From a checkpoint of a small self-supervised image encoder.
Data: trained on pixel-art sprites of 400 made-up characters on tiled backdrops, 197500 training examples, 16.6 epochs.
Rows from block 3 of a small self-supervised image encoder, named by matrix and row number. Rows with one number within an expert belong to one neuron, the router's apart. Each number is 500 + 40 x the weight over its row's rms, rounded and kept within 0 to 999. All counts start at 0. Numbers have three digits each.
Before each expert's rows are labels from the 100 images, of 14848, where the router gives the expert most weight on average: "top examples" is what is common among them. Only what is clearly more common there than usual is listed. The data: pixel-art sprites of 400 made-up characters on tiled backdrops.
# router: router (model.blocks.3.mlp.router.weight, 16x192, trained with AdamW), inputs 0-95
# up: expert up (model.blocks.3.mlp.up, 16x48x192), inputs 0-95
# down: expert down (model.blocks.3.mlp.down, 16x192x48, transposed), outputs 0-95

# expert 4
top examples: white
router.4:557470534488505541531531452595513482445562524547443556470519515490488501517524559497491469501557507488503501500553495514533522554545462494517440543423435489501507546491525441503467468447558498552505529450527456579431496511558494506500511509470472444476585537491457529511550556545546558454
up.7:588507489492471457463469442499501532405489509518552575501519509502488494524518481430516455520511516549498539554497452434505445572466415521501468457544434460538492513530403476462475498515539507498477529495488568567487450489538487496453498487469468506413506502493493550526511546538476526507
down.7:470488497514513513488428504475511462497500568538478460432519478502513487486569516447523550536503492497554464439499473514482525460507513513548581560465500488527511468479511497484500477536525451488464543519496432504482482496476568588453460566455591564550488498522529468416472534432503451490
up.8:500465485453466482597480523490498417487542489526487506503483504481477495502561421558558553470490503521494519538508426527535529484509587517530458591431508499475469532463450511506513562481532483485521455568561374491485510515556520522527477510574513449534498494466524513466471453444484484513
down.8:518574559514538502490564542496558448483496436520501478477450479430547538503530519464544434510471583506465511531529570536470549433486514433551498516481443455459477474500487505494373500525500472482574513454490479466511549498422462516583455535570506441495541510486518515484523518479501561485
up.9:492528514573541559502514439518439539407493528445548506494426467437519456469487473559521462507506498536541444528436534484445477554531470491475564485451470466466509493578529551502544510454563547454507466533446508476450500547448511516508497515526524508562488477499476518607468440573427497474
down.9:444449500509474449537513578527499535555462509520427562481484525440526504501562471468442486490458606497508527377449488529531432522509490534529537520452491463554531503514476495532487467517430518554567489577545492528514477485503512481515577502535440529478506471440421517465546528553523539515
up.10:510481526449498454450483468559481464515515487547505555430595501436498541493570549494475478512462457490534432479482453411528499467475450546526523463451471422455475545541505483533483563459478528521550530424551471416465528522518487518504505520509498579510491458435441529530468527458496496554
down.10:519477497568500478473513455517487437479463550423488424559537491495469547495593492506574536519511451455513545459518505501466450541560501526523498524501463510487449490528448520432557493598457527506479491377427519464502460523481529489442526533497532498466497459521504492507542480553504499427
up.11:497545481518456502444485509479489504547511554450437548526572462445514490500514544515529511531509568526517518485434493423452528513528466459495552428487547400486487567495520539512533456499538509450435572473518467457467455442454505521528511518513471498476532512452586593509468504502483504498
down.11:500502475454456500527599371469399529521521528495549496486474505503489540452530446506420477455547550437533498501451555463550467452537542530432501524549529482439517498546502447471491509544450462450477513482469451489514440496414481460493558544534457545492499433490516496576552516451571510496
up.12:490574536519500511518521444548521566497530486465468565499457473563552482474481546468416484576546458510434568481501430501459439463532440523522510470440456551499459583521480521508572506565534507523545434460575546560455476519523498491558491544505452533432539457530546521557555508504507538412
down.12:460535452493522538495471486444467526611506539501480478447506505497542408490526489541492533485526541522513540528451502552497505514543444512443530514500567455520436470400549482498474512480511483532478527530485450497546464472535453475514457507485461473481540555454492492388445463527443418542
up.13:453486529507507451462535611564477431493447553551511479486418513464482516548517524495516571495506544428548461554482444502558558517466528486447482479532483499565528516517477476562436482532527482575526472441482432472568492531475453539462524577473509539521493552455498494453445560451539525582
down.13:493475509516490436526490538554495515496444575464463502527559524536462504484481458554510508508476481505542538491579582504508442431479498575549478511536582449557464530462512444580519523543515480522537385469532511485472523496457547479519526493497504488479501440438501468526557548559488506489
up.14:482489483525445525549551463448481500513500471508535500488453529560486503522544522478549578540507518495529480441476586434408489462518533496521448469493502483515493516557516481539478523441535498521529555491488515494389460461570475493569520562516516496506541487550518496517513505513513515539
down.14:530427541475511487532407452493541475449532527556445529546565486505435429442522438499473438465491486508548550509497458497478521522513479513479467497547538578543534456476552472490448483535536456533528432520495489462480460417428472480563531478507501442527468523502523474505484498529492536510
up.15:536475465556507484447474525510502502483563504548529536469476499544499536494395487482407487396501499404495526462519553604494515515472443500490569492498464470443481555540568511500511500498548507510515516503444502501471528556514515468533462357563479510498501544504499501515485495512502473527
down.15:477436581490473502518478485511435535565570476504468546502533474449526532493493572513491540518515491511482458552443492492544470515564553483492521520465544479546510440485503462437563438404448503505483531447502508472527480545428501580447543462441482545521516455477442596511547508487558499529
up.16:478454520563479470487520497493519538457529441547493457459495487550529527572494512499530547491485495474467512516424480491487515524501500527553478499557502440512470385451557533467445492554514595585490455523515474561475465493503484459471400473477478478515498473472562536490550581485420523494
down.16:588511437454427508496519471596473500429471556514523528491486496474480556484544477449498483471537506498560535416570512529564490438465500501519578417514480512524501472506423538595587449498512533542498486449428496500541473513478533559479533489475495493466581486466554509539501496480492517543
up.17:497523494559489571458472473506472469517519455463537542535469514464441446495570400465539472512518506470481579472547468472483457533500549508547499517519512448500552540463511534525562546471557526475514496533473422533479500503471532556481432560436562530445532473512495483516498556513515491559
down.17:435447450460545440517576561508570526505548487545508515430507526468505527423439510597487453478481515482434530503534473482442489494549500547456471481465451444571464498483471502495514506490531467465556532479517505514497463479485505437542519515480521454556515451501477443557506458464496511498
up.18:425476477477480434525549487446509472532534510647462514430463540531491504483517467523481543441405529489458542473458461542550470486445521532494485529518487519466477454427450539482477463456523485489513463536469466535489515504529498530544521457433444472446448474482473500505516511439449502537
down.18:539530459494477548571510484528418443505500476514485592477520460464384497531498504509470402391531498475584486476523475473443541507496469536525477421473525470440509512472592516524512483537510460497483519493540473521522496531521500507511510516466527463480524517525469528578529522499491510526
up.19:558379486522481524450483489549477534505480504433526506416544508471476412517475544546541546456497453532548480490533599488479550501537540474505479466591536529507508529486464484461513506540491471462491455518535534540472522553591515514458472495514531563502540486472496518527518570431516581502
down.19:499480453468505429491532469471533503483531438472542502472501512519464470555514559485489439470476444485567445436476525459545475430474498504520526470494476510550417563503465580496475513581527450479534479477492567466523544504529520483550516471495511502493468435476463477589479408431454540513
up.20:422536540552502487480534518503518502498563486473477530533520498486492461415527432549499469523517537445435535524500491567479533491511489521482482522503481547503513470492588445562442498447454479409501516510484512493481508489418519555517480455473421422527478468452477520458494521512519424535
down.20:533665458500477437534533515473516481503480511409489511531501458538447534507472493496445484430533551521541477584524496535535523562462473553482465511478451507435533481530484492570525522444477492504409487462469488533533513492457495525460511503426492478421525433500499532542438495485498490471
up.21:481541491506502478533484599497454568447465544459501468481529535555565457470468536443501563574441470558470463529562508550511515459496476523614545489498494545512540481493483469594478564484475547589502511531487477480507498536520448502501543522510473433465544462523461523444577461475425555506
down.21:520507484552581545460434499453520427578526497514518492541463522571460515432486468494494478487466509511533503519477465468415445462512506491524450552481563463509464505521528530441497468480511483445526542523472499470518504487474535406493378446488538444461430509512559538490471515369497533493
up.22:441441496584536489492517463504511414504524487481439483499439518487539547579561483506573473548520535538517515566536494544522537495455490478530454580450454501492519504444521500530513504488558482536480499487495510495476476457502478556557518563392478432504548585542508385450445474532495464469
down.22:464533458483466467547519420473506554420424565539500543556491514565512493491444466480518502489570539587497486524491470504507499514548456491465454519504463502525524471475504491483363444475544466462510459476558517538454470558459460456559458584531420498526476551439456443491466544574562519534

# expert 15
top examples: purple
router.15:459510504554512492479519457485442508540507441465629550487496495447464575502502467580485476452525456493497483498566542454498535508479522491435559412530524528484540479475530507440478520470483494466511516508430452476544533483419459531518523528466475525487542507465468442494491501466492501448
up.7:488452492608433464533526469445437492509521486458575552495501484468564589504499561505522510552510534500439485449578478439526559562493471460482462478508529482513461524463501493478360457463462421516468519506398486459436532455435462462500541487459503493470503512466441479524494499520510473455
down.7:420474494490457476469523486518439512507536475540506537471526584477446492484506484519459473501511477491556502534465507500403429503516498543448470510439523453531541497547449507524551526444497455493549546543500480461467533482493427514513519596499509474439529534491516487533443494440473521529
up.8:530485507555488525512469505495513451525455462532547445491509486563419517436578468495521448490513462531518524502576402490548568454517516553448498578447463586492519510472511587557498517478506495447540473568490467525477555509502498442583472552486482517547493519473550486478459535482468513538
down.8:423493492522556520432498492458537602464411498429517501519539497483534506462481564492546419481579470467513512518506543475509474534458509416537553492532452525494517487536451558560520540537465526508544489464513528506512400508471503489474469539537491464472549439460519473536400524574505475503
up.9:500502497470482548478522476519455441509519573457466553560541496529510502476544423468437511485444489539441448418555520591497468575567458522476500486475454478534467474455495542496527479518537500468514475462439533429488480481477403525502411562506487512473499395499535513540491561511508496415
down.9:545549495493491514494576440478526523549500602451501493494501475477544430572444485503485461518458501522449482493538568463429457558519470514521471478403546464420464483565494475590574457510538483503497553474528499508471523429533516550539534543499442447501538556474533456513548557510451466499
up.10:431496478542523486509463528444448538463473582480589479571494513504545475463495485552494548603543471500571473429539516479456545482466464575506555530496546531531517576480503476627557473503522442454568449464498561493483475483537552536510482490550508530521501537506500546487506463470470470535
down.10:497475493451519477472495476425466407436499470564517525472530477482510472444509513559482461507578498556384471541490537463508546469481548479481451513540535600505457474510502447476445511483485512498522523513475451536575495490576508510533475479610499471481546499537560436455436536520528500446
up.11:508493493438443525500400511520500552555554483507480509492471563475473526565537500422501523540539520517529432455528519435452436442462506455511418501537465515454549502491529437547532485483523481470591498541557514530521461483513514566479616490516535540479535527477518516447515505488417494532
down.11:488477538523470498511522482505478442508528526452515496614437496526462490461481528513527552462512454421513491574534474551484478493589552438557517509502521554518453421443514412459494484454458533501522488505518553555492558526460555517598489537467528510512542509533505490394502499525534505446
up.12:476523505533527573473497554584472543522499489491535468449494501524464477526540537495481500508550517508576542489516522610498515518455458456506477522473511494555461529563495530484484460420444505508562482480491469497498498516479489543449496520494475452480535466454502505485487467459533446439
down.12:498484448501584460495446538473527490549492538571507504582429546531554482509465506545558472511527505456574464591527490510561443534498466449467553470477532471491503444494497509449465449466557432571501432491487458535471538523495497478542504550545482534500466515531386447551420446539525460495
up.13:559475511448456463450528401502509481451523473508523505501445624509543538515466453554505497525525510512475466570489542464489540546474479528511555415534507548481530469486529473445418495521466463462426485479492450482506519551458501530464493528470496546514497397561483486545515494499502481451
down.13:536487494499454542524506466537515480549561504483478531452470497491484475504501484481447484447470483492539607510525492504531516490504429493559452496466547347491431527522489497464475541487545491563414524449468557510493453443506495480489538550418533508413527560458528602441500479460421500555
up.14:486449429546484475483429540549566520557452494520488447532495497485562512479515462505473471500453444516605513504453494416562538511500491523481537458460482457436476534589532552544480519511492534554519552515538457395510480489497492551524513448491562571516508548550483528506489473505524523462
down.14:407461457451547500517520507462461541493541457518474486470524500485486506495481549434550521435490476479523487574524546585506484538564476548462461497542496441527468502523502472443542459461440517489492556508449461477553508582546480573532519505528438383528495466497517541548478525461513491474
up.15:542487515475459506509435558530466527520557439492531457453510488496486569511513550493515428542568423405466436534611517465483492505544502529511447420474458454496604545480535511450524508421500541505472499461469548535510452525508488495532519462501451466475474457507426538439536534550480478567
down.15:544544511520451494461492455477447470454509519517547532437499525509476475544444462449494410505492479447500552525435560517444475396498555526552448494466516488482489441516512532540527524510456530444505494576520520501522503551487576551488430502486543561498476557480507397402485561512553534539
up.16:495527430508526447472538451464466549498519435482526463508479561521568480487484501567462470507491485519464546512539516503454442483458519476551534489485469519497483455506511484421530426528399483477544553439518477439571509444484521554487458509548493460471517524539485495481460520545530527470
down.16:590459514503469505464459575498487515448509555547445513439502504414466565533553465569559453526496520522451564439429463494532558497511480491440515554569478482497510467529471551523446575412555495477554448511477498431411492511504493467419565527455511470516391518484509504526536525546506452515
up.17:431492505484482561452482439490432515470474509422507525470479481451478579541494568444462491469536473426552506444446479501501475557474487511475481436458445510473540477469490474505523535532521513457530491472505373536486532556470624470546548455418474564560489517473456510508483528501434472506
down.17:438485507538612524456500497505545534496479470575478522499527501535458467424547522574511431518415458559506484503440457476442503504520502428472443530501485520591533496464528483491543487518457554436530496480511465519544404493483419493478495525495473445475506533499396597457448466509505444470
up.18:517509511619441545500527512555506461500499546482505478485484470472438538569534570473558450497504527472529488566507531483481544485478481530438437542470467463452490445480536532505579487473606505501457500480436463410514533466454444435526525537536473531522461507496522479519407442483531545505
down.18:542539443480590436481518498497509488563521501506486493523518515502442544426502533473436558498502467481502444488564440574555553535481517498535531493473519565526471494412512525581518465492482481589511448528472461516532510470545526500418458488521462502527487504481564470491564528446488520532
up.19:556543526561515560551537507551458439528467440448464529537480512493526550533455557488448466469486493525489474482484533492524548514486492430421571576461505527496511561505577510516549474456626494542434396528459419483523486474496584585479499559528534430536526453492515483521477480545494517487
down.19:490505493458613507458548493496542450523454480544493424525463535537467466475486491472491480462416451532495511525478479515528506463439471502485542546537495527515408515450568488465405517457507523485552491415515506540559459462539482443510499433559513591539482455422537500506528471499448522474
up.20:530495437485485536538482514518560532522553525480546521474529466512489383499549514516509513442480434519494440476570509498464513505588558494473485475558498518503521586456475466464493528413512531548492436480542565586473568487564542535459509459506445475473436541448478508501519465422500549419
down.20:508549489521508470533541524484454569517500543449517580562608561562441526467488496477486526508532518504515412505459535501476502440482537506505523517460482471507432572539511459555501501544506539502481497570547459456507520426545568454523503524422468401465515493504546455605565504563503516487
up.21:461487543441490466569459498515643560491461578573509490469507457477573545477510530518510473486524523510541503503537496552481461491568477541433481567576459547465493548491431502402487516511474464477509413495472465517550574492457528515555469467504465538450494479459462498476428479525512461465
down.21:475530459467492484537531438527498534509467525457499460411521474460478567496559489459538461504444460520518494525472550453548567464507495502498438449474484491383485451551475490462499427448511527499469476465532535501540473457522499551513515554462418464422529521540458502481478517516477521471
up.22:444474524562569466521545461469491544539463537525532479514516489475489514491490435519546520494504525459500429525459424475472493539507493514456529443513518545531406455496570519471524551492516530506508536528483534440466520521452515488410442517477590551498477477468453484592482536493496482536
down.22:513487477523536561563519440454429476512456519529474529441577507571502536537562527556449511523527469506562540517466486434531471497527529481526567450472523472514527526468473519491512522467496517568448507507498398549519510566573486584483518435443497476432468451515531437524544521498475455517

# expert 12
top examples: large
router.12:517550496476524510531461459449560535516433421492477525490457461529550480515456426435479489439539449544537529511423505518517475441518540521493538466522489548540526514455509456496506565592563493487461536495462502438591492511489497553512548448530511534498534573460492525500473456510474537531
up.7:523446431496530460557529512517496519428532532574541589500426474495529467527444539485442576490500497485563432506482526566525449491483446497460464509483479504518506491516562454471502484507468550481495564502494513406494491559480510443438411438545476475495541426524523506488495553512513461496
down.7:502561497461460537608499558519468492468468527418516531456514481507522496419547621507470465488491492534491491477519486446502455509493493469413488498602530540473507455429509476517485454507472506491460550494411408483461449525524482500516496545455498507493501557485501448495469429499548488428
up.8:579519498569492450482484494436555353446481528521585562511445482521493495549494522437491510441497529530441445451525562483556519526496478519595481504482479526486470501552483471506553522569484535524503467528472554577506520533578430559441497504462432525465467483487440489468503474486491500562
down.8:518506491542558492470438505483472568492456457494454536413507497516549408464562478518492538513447532562512517570481452487485510554523536543439506529474588522469421517529496459422517582434478518462556490482562469548552497412475496455484426532466553558530499503529483562493500480525530484451
up.9:470494477522457439403514464508511479519546515422512486429534438537467432535494521454439495426478536472502479522506558421511502431574524536500544495474518533500540560506475407449515448505505495432469451520549500485509566495509549449468530479505522503514508497439504564509399483437481552493
down.9:580449486495508506500467484461533498459420502515517487559494534510464537509497548517496515483490551545512438466526495564537522465508467437580496523552489454486482504572438519512477547532501526449556508507572598500397498507507452509466493477544426555487502434556554502468542485526565527553
up.10:512441495446521481515390513566521501532498552554527436468494513463495493506508535534543479537424458454547531526508476476489523465440510494584509447567504489555530478534483435491481531464480527578442534497502463430475482531525537499547469530477559531529588482468472481533497494489464463474
down.10:509557509522519456466487430473426499502597421464513530536508502518473450502463563556491545492515495457542448524491560443448500575524452552460514549398553492560529509548500449493537484508489559564442479540587504495539561498496485487520547413524496523560448476529504536525486489468474440485
up.11:458472495498534440423549518486492494483482571545498508567489465523442507504471521575492525427513525495508431483527530551557457531465533509413549531452469520567523551570530488496550435495503461487483490518501515515499511520486520536445453489463458508488497508524529433470452573452536460525
down.11:487503465551507498483494473474470453554469474408484443491528510478483481486476498480501505593544436497494534468458534455450464483521493503448490533573500576520503441457488471548455542537479582475540529514456500562576489467500523560494519495474496494478522496462473460510479478573539475447
up.12:471522496552532426496517485440541583496529493350579489503537473461509515520506502459514511544468552523558423499521547534491566521503433394391580552450404541503563532512526514551457452475539555449514573518477486546528475540544491508500514507508514567506528474578466488469507567467496480506
down.12:476501484484507475486513496453490494481441397515527468496470469511504461472603456560451450536515493538483544544533521527495521452662538534548419455486531507567517532512493501488455544499502544520555464494463570533432489524525519487524498555532491424452601547475491480487491474592467515519
up.13:569498482504490508525521437543492512466440467483487500495499501510543435500533543530569568467572480509528507535557480466447541496526476514530506522500465450483508493477435463454442410507554510475455495510500563465582501521471510496498512465449508438482445522457466499474546589522560425535
down.13:453570545468526492545449494506453545508565518464533485449445490493463560501568464463442368437513493526533529556553499554517481528496476479466448504502469483533496455480466411502516552525450507483497458490498573481457506566553476435469479504528507533553515474519476485495477498486409558461
up.14:552448491430494449548527504518443449480512442483450552485459490498471485531568559442471524457534522402553485423476505524536467408452498571499433484504533521536524532556474570546519553431590574514447521446508539528514467523519460530525447466409496552492534473518467482555525527481510444417
down.14:487595506572508470542452479473508548512550479529519557560574549476466517492538504555594448510530426473509533554509537578566500530491462486554454466529467478466466575508515558472408462527488557485456506467462508475538582492430482514484526515448550448447482530515502482456497516511496439498
up.15:577525550515497499492471494429530426508463495530507509510508582407490499473549423451514426559495504490536509529530522516491463522497499512496453549481489464501571508535444507547576572435524522470471478488521514521519501518528465529487505488518507505465443467452495511446457472503544558527
down.15:471481498444481505515499512507444466438548501434515502524527469512571462583442585477483504496502454456471472487438564508484550507470444477566502529491521572420517466462573460569417559545458464459462505551491435499542451428484591509498545553559484465477467557556498496514534538477476471510
up.16:469525442541499502537535504499468545518492434503502532480469501522435429474534517451517509539411507589492540549531544509453534506545490467474526528497512522468504438546447548521526458444463445536445502493549444501540530522513531487518543499490452512492421511557486520554492452508470510436
down.16:564445555529485467509499450580516512530526549471498473529462528538475470480494515501513545479468513508540507495485531552494489518508443430498469525506474504403453459454553494440455467466510448531558541470550454448496436432495512540487505413518510474573489475516530557475504550466478463515
up.17:540578534517499511434492506539503454575465455531493533522538544512506559516487458474536382552491425441492507439546474481546483529505490456501466503430509490484527467552500562483449481385478534523471465567399415487494564500501544526544480480470499481480474504510462572523555468504481525473
down.17:532493482447486499488535448457437476546505390440559488479526482510474391496500494501543503508565498526509487497501482462406475503522452540452504488424529524505505529503558496465575515436530475531473491503523565536493467518519506489494529508521547485502499515540465441475427561463560455610
up.18:500523518517516528535488480402449437486516579493561497557474473475536519478537492507480530446553430499478540530456530485499552462529548450575460517467496515529501440566427551526526495485550482448507442528543419542492460488545516414479453478489514448519477471507442497511456540525490551497
down.18:497468516494503463471406557527513567517469508447454521475477553435531484489557483526475460520461469490535565556498448483498439445524489492514495460484528531513532471516402490512433430478473474502482502549454490513483542457511481528426544492517492502423492588538503466496540485587584450505
up.19:429557487386534479502540424515544453487489480526491474555528436454409518544500484481513481435420518542556596500421471474561484465487493522429536492576503532521472597495482536514464470464512555524534501447559476492456501555469504473485485544502526542480498467458494455542487439488519441501
down.19:543419458557475508475450486553449534485513451465472501429544505487519508504466496429496520451507514535492443523479517478518527474507463539444483445465444520472505522594455456518452506509491627580392485483531503513556539475513500548474531448487530441548476458449406462489488613470503459545
up.20:500542527530457533542523535509474528528530566525517442587459583481480501496468460558507526570432522470511511548515484447559492435530511500456497543508477552534532494485456485562490535522497421543497533490520485417519526481508501554524434551546467505512526492446520523461486435536511517430
down.20:504525507538562498417433536487493509454522505452468505519548500529425478427389514497542484474504480466448477622501472453515412483562537505492470469480561530541554454486509509506508538491497461500536477528495530486485427457519496440547450598538524448520525514501516441507480516508544440504
up.21:461439481512451487493493486488484544537473469497571537464547476468411524497437497563474495474524494524485515487571476508475527501501462452497474474550495483573489485509508466481593489497488492489515461544471392464470509522459465524482488550486495499475489540459487426542535502539519477528
down.21:489472506508488496566463527470495505453469549502559508419448499550529505510591496517513524485508559523529614448449520512521449540496442545523535504412515542414445444494455500465451517582467535482544536468494542455503521549578550560527571441551486463488515411418466547470481505538474527450
up.22:576469515474563461431439475503485529510497497513436507470523497470449504470471496515498521506510418384544549445555452494514509453428466543495555566487440551537517531557511536525503456536513486518457519478527500488530518413491512459417502383462515525492384508488478525472454496551446405582
down.22:475468568534485498555511560545495545532487477562513537500474454573482495588450441500463523503572600484471514555470593505442533557510550581458518534505469467491457510540533410479453513474505506552565455463520537483451544513539460484405547483525428483446535477524546547503497529496540455435

# expert 10
top examples: large
router.10:459482558492433487534518521438452458496426494447456538521524514520565575485553445524543464556475466449508520452574509541510478523479530512477505543510508467544529522541518481457444529464424490480544489588439507496467546432472509478456499521535563467415501482546474451498497467503519494499
up.14:513512496556534496478532557590465512568499520462467500545506554465511472521571520503492452436609521493512514565489478489460516519493485469477528509529423477401543552464541551470443511486509458450523556543521539462532483543482523526498496438511521542529526417452549557503516522499509551474
down.14:536419457511439508537535472539490592522507404533582525546521512480527371481534560408475516516499526513512531521454494499523477533470457526526512554516423493505498427455490571559489453485498445510534508512492491449462496480568504480497580424502441497503526550464451462472506524483528488455
up.15:545517562463480504470508488456479498459493481452504541448515514487503604542571514443529493463512486497453503450499504465510550461500539497533426423605517523542519519501466464541556501424493461552431432534427516529497489467456506575510522488535554478515478436495577487498566556486491445513
down.15:560505471458415478520458510537483410552443495493449463539440543438462482536485499490550470599474413411512459499462521497526528526482504529479555508487516503499517518473519563520415556468470523561546545531477561503511476510500419441483504454438517534446448526556474542488473429469465520543
up.16:528511530512453532440476424453448495550509492436529542476467498452431558518526589481533534495452482529538451431472503446411567492471508500539526388474495482473463497475490511517486506489417514517451507480515425453496495543437528478545459473511563555513464441508474494592473488466536490521
down.16:466564440459485435437483541493424501444524488497495462562476478561474419415525487531479499542481514498491571486491491399455469566510466500424489513491486488517513468443492466458570507546535545433514463575591542454491546491509532479488518516531548444544443491524508467480485539405498576491
up.17:490501543494538501487519559443498465515496461479503470513447451537526502487467407549480530477434517489503503431491488501439466429446530537548509501581528526468562462535528516438446520565501471509448590501484449564504511486437526446484536520523486512573536494418486470487469480420508522502
down.17:534468531488505501526466506504439557480527498497532513417531512482524491485474525531496483443428531523591519532375457530460498543531465487461493476492475561446536458463540528447463456453504473518462514492477449443520462515452556492523476473530485497590547545479487429499488484557563488548
up.18:485528530507466450501445502473520514462432473477529478481536390557473471519542517468540434546482519486476451552599433513495498451485512494480568497511523439486560505487507566523423440511522496502517477480543464483464484493517493468480376477538571589519432520436498415500526530404500477498
down.18:455459461547466486469464539509497520597471498543447448524475516462506549512485496490472537398575421478503538505463515535507523452487541514486484463492510479463444510501534476577515481439460454490503509586431590499457457486548517531501543588494531493484521443488538455444402505452500473443
up.19:555523493528459463516537511466585566503522493474546496408503479510498550522502497465570454572511522517450465475502545570504532576509485462495499535491526501475566476495440539448456489477519512524464431491524518565538501481481445528554411489417459597501524424467484495485485459574507432505
down.19:488531525480593574447481501480480431515479486536494495505615447535435559485486455456522488503510601539495466521493549492489471471518466541516526547454516435499459516467526499482565520487524395549566490475493495459500482527540575500548504526546520495480449488501582484517491555444484456440
up.20:569492519562464520511563429469549539473531400543466432451461553511498521425528468447568583487449475495447482496549551389457478463553600529531518482526467472515436432538478470525489537480476543519537490509538484510480498508509479448448529480410517492517485561529492529525516532557482512514
down.20:477456433432461491489524541420479548439499400498522576611448460499606505531510569463534498496556525501469492531368487465556487476493457468541519526496478435482554504539483477490511487494577492512524526472519490523441462528543485480472507503609507441469511519468427456576560428489519493465
up.21:491495572462480570451430526538472460494512486473484500575532522569504470429513519462439487555476520474520494437447527524507461538509447495554461518455544461499488567516461591487461464482442531490554477524509497568565498476505529562507421530423441529511526476580527515525450486539516477476
down.21:536484438552461517516544465521566480540476591548558530515439473476601430487505514532517579434480491513432511482457463528482536448452537449498531565503601485549514439479422487513453476524483569478503537418569543486470479603526421487529479482546476504461474527515558448506495507563552472521
up.22:539519515489463499512494524520470410583550511428471503506471468558500436572508470529554564528526500503501546516580518501531447467456521509521479539375520463461537453504528451481542568538452609441453541493516494506483494493513543551472537521484435497505432494543457513540572459509492519528
down.22:553452482460541458435547378596473576538507477516502490485539531457478448466534481476471568460461489412479504508458500547454466487491448482454551521514463522508512410454527481533559490562548466490459504488500507473566478544432486511507526483536538471501499539439481527465475474507431497491
up.23:465541535511506497472491515465541580495426462533511466443550459446469520441519437439539546491536518530520519497544420527554495472445465500509488488541422495496530578474470423507432499457457467469458538536475543485460448499591555514436519478511511487537515514534553503489399519555441503493
down.23:526474465478473532502489502571514471473519472461543451513426493561518545508462571483447494486465530462489541421453520515516460477502486567590474398469474494406499456496475571485531449567501512529510475460474458521494535553470502460488532490477517483574537575497511532466473542496591412489
up.24:467452511556520487432495451464536440556523483503519525479540545448461506470551555521595432502475491540510480490555504447513498550478501523460555522500478556560489464525472533542479495547511542551506409508468497498488532541528570449510505495479443480539526501454486489512467462553504506469
down.24:509521485549527520456490507467495489490485504484540436527501488536471508450486593454523559516506542490454553483514530508483552521462568559602487521550522557433584525499501557577497566557506530475511508468495505463495501463491553494443440481439555607542551496422475550567498435498486458523
up.25:485491502541463518517502431494461506526556488485628564489594523531530536445471530515507530484522540549458545549524512535549423529474527577574476465415510472512567524463441480560547462458493471495459470494465506559467479553502439436513526497552486480551468479494518474449535541479462478412
down.25:478494392546566443488464538456533434482482467495446452472494522455455525575552439467493411512505486444448522445543529526480503483536537450524438506560437560441540456510525458514453535538532446492540498579511544553497485539529475497452537535608455485414508555457474476542500501528519547504
up.26:420509419459521465454491547537465449576531542468431491486526467504582458566465500565428425450543524464556432536486432554459539508448572536457470532513510478481605484536464520495492526493448458452443484470488507504519456525474497528505451479619462575487537463447543477512462472519525517545
down.26:543457541466450578494434533430526516548524460496485483521496458458543519534443556493532544484518521521427575543451506459517483543527533518517455533528548527497575550492443529516493498532500442553528478485464510564509446437514515480526524498506607446499521481455482498578588536449476513545
up.27:491477492534461477452480534489517535471508541469485460513547539539466460495525540462510488441498485549476492505517451539489556562464501487514409531475474504493526536501560579601530480520523455487413529529464535536498537479541498420482463555540496477432495490484408552528574509491462537555
down.27:402484515524532528500557519515439414504520450467474506566494471500533486523577522526550449471491497520523427533472537500514460523520473492576522499467450519491486497519460457545540523490510535486567491486466509492510577453472533528453460471488494487493533585514447420408526499441457428536
up.28:473485495495476511485489466502492570540447569513460559500537507495502514584452464465505576547464513528541494554495428438463423462464528471594473467438464484504498537507470492551463549528506531481443512521469531505526432472574516556384490460528505473487566529533474494487457479517464512468
down.28:503463443464528480474405481545484512509467430559550473410534481487531537441502438452464493476578527481534515465479541505572503460522566501486484522545476455514543450470519531580559513486498502518482436482597422516544466493485483471442445475455564460478504446442494498538499505481454450551
up.29:497497453523436535486565481478482546538580479534551433507529444492478469444494509424522455524539503550467406451459543513506565505477544481541487502458540520505472497502515473494527537507470531536476461482486482583508536478507419525475447487441478505490539467426408514520567521496450530530
down.29:482451474436536480487545517508478454481543456541472538532468406517525470492487532492541498513489468529482517527606523553504555565549529473511615484472460501584480446497496511543547467466495514532523494509434492589518491483502540507517581525508449526550499406475461526525538518472532511480